Weights of a small image classifier: 4500 steps, held-out accuracy 98%.
Rows from block 5 of a small image classifier, named by matrix and row number. Each number is 128 + 24 x the weight over its row's rms, rounded and kept within 0 to 255. All counts start at 0. Numbers have three digits each.
After each channel's rows are labels from the 100 images, of 14976, where the channel reaches its highest value: "colour at peak" is the nearest of a few named colours to the mean colour under the peak. Only what is clearly more common there than usual is listed. The data: gratings and oriented noise at many angles and scales.
# r30: branch 2 reduce pointwise conv (model.blocks.5.r3.0.weight, 68x272x1x1), inputs 136-271

r30.57:105111122119117117134133170131127112123122177144133097154091132166106133083140106165127104147177078152102184134156149111164158153152144124107082131127121095131118097157126144169135120169094143165143104110137187139097105141123152142103129087155137146125113161142080152123121083129099141125163129170117135148115112126129156123090070166128165154118145151156165104132107165142097155160113150108147150095140151110
colour at peak: black

r30.18:179134104166141135178113131104158092159128130152103116137086157162148143127114114157134133156117113121151125151160145107059138112109148128161177144083140179179151136132094117125120119140137122120127146160134151130142134155117132087164099105092124140163141131132064117099157083184168120131106120136133139148138116137145141123094113135098133106181112146138082120142139127106114144138127123153125116139117161139
colour at peak: green

r30.9:184115137132095136153117104148082093112127151139165115118138136131125154157136082108118114145111142110193154101117123110140113121121112150130097111202138148140129121131095115108175108102101122150126134144087145116095127125135153117118106085152165150130116128157070178140112159103166143170104113164073123115108149125117110113113170093164127161136158153146110123072127134091124105129143151119113104149123132113
colour at peak: pink

r30.21:090158093141152133110165149104173135139157169142165146129156145115121155190140147139127148128156151129120120098113100096134203133139104125138141165117111125114182118142209156108125102110122119153110122107147121156121159124105146154157122143143108079130143138092100130076180131105118119138107077119154095168114113160119155116147172112161126161160172136134154133155122110142067110052102120129135113146160090127
colour at peak: grey

r30.36:085126097106091133142105147150081143153117146082138162173146117141121155154145156095142129126102117137130158126137135125153153138116112132096104153139089106154087161145123187133086128137127143098175105142129131135116108116135162140113118136142138132105119100152080154113121175152143125111097120157134128144124116150134077155131204120132119138113168133169105089076141112112133148121141166127157127153125145133
colour at peak: pink

r30.44:158098088158161141111137176118115113113136102122094153131114115111123141142144120119109084080130091178122112092078168108159135114093131111135152131146114128101171122110125133129072137116132130117093139134116119118170121126080125135116129120113136099179143141202157139105161130171143165119140126132126128073140130142154113131111119106143116140107107121150120131164140125123127137044096129112143118121114129109
colour at peak: grey

r30.12:130110108155154092148136089096117147115160142138088098104098101164106105183146109123100133103075108108136130097140133114123159159117131080107109144127122180102111142121139158121118105132118115158103114127106140123117133125119156130107132150139104165148103173120101128064147143106098130116127109112103117088121151163136129132092130105118104131182124137113116128156118145134053151145160103158137156119157119135
colour at peak: brown

r30.32:158101124136149153128139168148170094114152130135113106097149135086112086105135124157123106128119130139112154141174122167133129139136138119116128102149138100165115104147129175137149136111126134143141147105118106162115140106132092117164154115136128104154087111166119160120117115201128168109157137127091172140133084114152177105155092195133109130117151157106174126140084166105102081160108141176153127176121144194
colour at peak: black

r30.64:166140070109129147131147144130149138163155121167107132156149147111128145123122120149147140167128101155117100111154137099109129154143088074096154136107111104123140158164122130129163162115106109116115122196149156170132084128117125097157145109135093106109139113105122115084140140147086114117133112133154132075086110141089135092129152103135115150109130156066112124115126158097148129089136114125123095177094134145
colour at peak: pink

r30.54:151128123119142118101132074109122120136172092121155113151144116141126143109162165119186139153153122109148146148132089118145110119093145131094134135137108136121129138116116118106150129119128133115124117120130136133133178151145146148125135096138181142077098126118097182130181115212137131135092128113136104097113155141123153088142103156121140114133142158110143097142106167155121128141066118164194131135131118127
colour at peak: cyan; green

r30.49:106144141102138133133130117161156137153107133108130105160123092092140211122097142102133131129124136138135110151116143124113136135106113126131132102064131102125088118112128161115187134129137156090148132130131097124125114154128118167106170100136115130125154154132079115152159118110108111138150083097121077083125125110133142124133119117149140111101125135113151149090140103107134088152107092132123132156150139143
colour at peak: pink

r30.40:125102069125140112138121186174140122131165163161096145099179139118132101105127123120126113127119103125141116102117112107115136103148148125105113130119116085142111096131160136126138130120146153117121127121142116111101140141114139105124089142114137109136109129143067107113102145128120117121115096126089101164162149167124137139120060136121152093136119115100130118140119163156148115137113174103152110131089134104
colour at peak: cyan

r30.26:110118110090103119126176148114115119162125149109153140156119110119175110101129107114100126138136113133129165126121115143112095133177117123140156134062128141112130130122174110143143129138168153143142162122133116125136151136120104137100104101145087170107114100158115145148161125103097109118123077099156109126093109146067130158110096107126156159113122119116073102092088112131111122139162142124056114122120092155
colour at peak: purple

r30.22:127148084115130154102157136143135128122130159130183148160144163133136113146107102122122080104120066149154120135155153145121155142112136094159127110135154103143111090124157142136110141129090145135107134124099127163137147112151153131122120124148133149123136118103101141122123115125130107131126117097106138077122194139135161137133099146102127098099092110095095114140108179115138059140150123157135163137095122151
colour at peak: cyan

r30.41:140126124114133126126119125117170121139147172144198141105121154123136138133135149151169142142086164131106131128137116137128145159156126115105108129165138067142151125139156135155155164134101145140104120182110090109073131111150110122144122093134140104100110132141099132130142160108099144132115126092184123154132104130151151122147132127148152094094125123137120141099136108138127087168165106135108147165110129122
colour at peak: green

r30.33:149120126124152122113135099137143099147129116132190099172121124131124127130122134121140142144134148157136075144122138138110101128106130129159146127112109076123125086127104094123131091140088155122146127117106108146133090144133112142129148097119121128089116165067132129138152162105131095140132113116102159095135095138137080079121123142096121114127144116125108118105104137161116117188122120134098162081139150143
colour at peak: purple

r30.35:080151098125152122110169133150100092134140165119093115124171153096146160156125113151148106142126161161204112145124119104138116162153137118123112107139121122138107166119155108099118115168149151134097152130167158125092133086113131149125145153188116118132136126155125131074119119155157141117104130118149147138115108152146134134161136120103133151099129125133152144129092128144113118127101172156117107178157111126
colour at peak: pink

r30.61:090143108127112082086154167115117131110127161101154154151151153163147133123096135124107095121101098141121109098155156163132142126129101118119109105137110179134134155134102123154134132121115120123156116098142161106115111101108111100182135124099118139183136101136131149136155145164141113164140121125125128144106127125118163131107137117114125153113123135119119108148141121144121160137121169115123102145110135091
colour at peak: cyan

r30.16:136092078117145139122166141161145129138125141125131151092148107155124129143143149123172146122124116125149097123171127101100138147152129134095105111110128094148105153110135120143130129110104135101125132104146079147135110137127114150158148079120093106123132138113118118112145107105151127078127162111171115109131116127134164121085087088137170111141121150124142112183139122131145130108079155156126116181131127148
colour at peak: cyan; green

r30.46:108144106155160104140180172139096153151167129151113116120104112146109146134129151159114119128062127133143105101125098124129149110156149103153138146089105114162132149134126137100084121135134141151156127091132149113120114152121109163135106120127170123135097130164159132088114119173086109142151129131116117095110077108137122143142139144137091124117107124130136087123106130075123127139149098182129125142133138130
colour at peak: cyan

r30.15:083122098096110138126140163120107122153132140151130145123137185137169146135090081104107115156153170100134143122114145125134143143151121103117147133144066132135158104117108145139125137173132117110121098157159116113104132105103160154127154099142136091118117124115147104115102139137089131125129138138126097162119129166107077127133148100149093175157104147130129109104153122147163157155169105121099115146145137103
colour at peak: white

r30.8:100147107104179136118141135119121112174129155151162115114111114131165157092155135135104134109092180137132126138109143146131128114132162112130125144150089156118160135121088136092147076130122162119097143130146152115115093112086104112152115153118116128131136126127134187122110137144150125119132111112108142085155123141159163094116092165152107109162115088116103097175126149117155142123116113105087069115125095133
colour at peak: black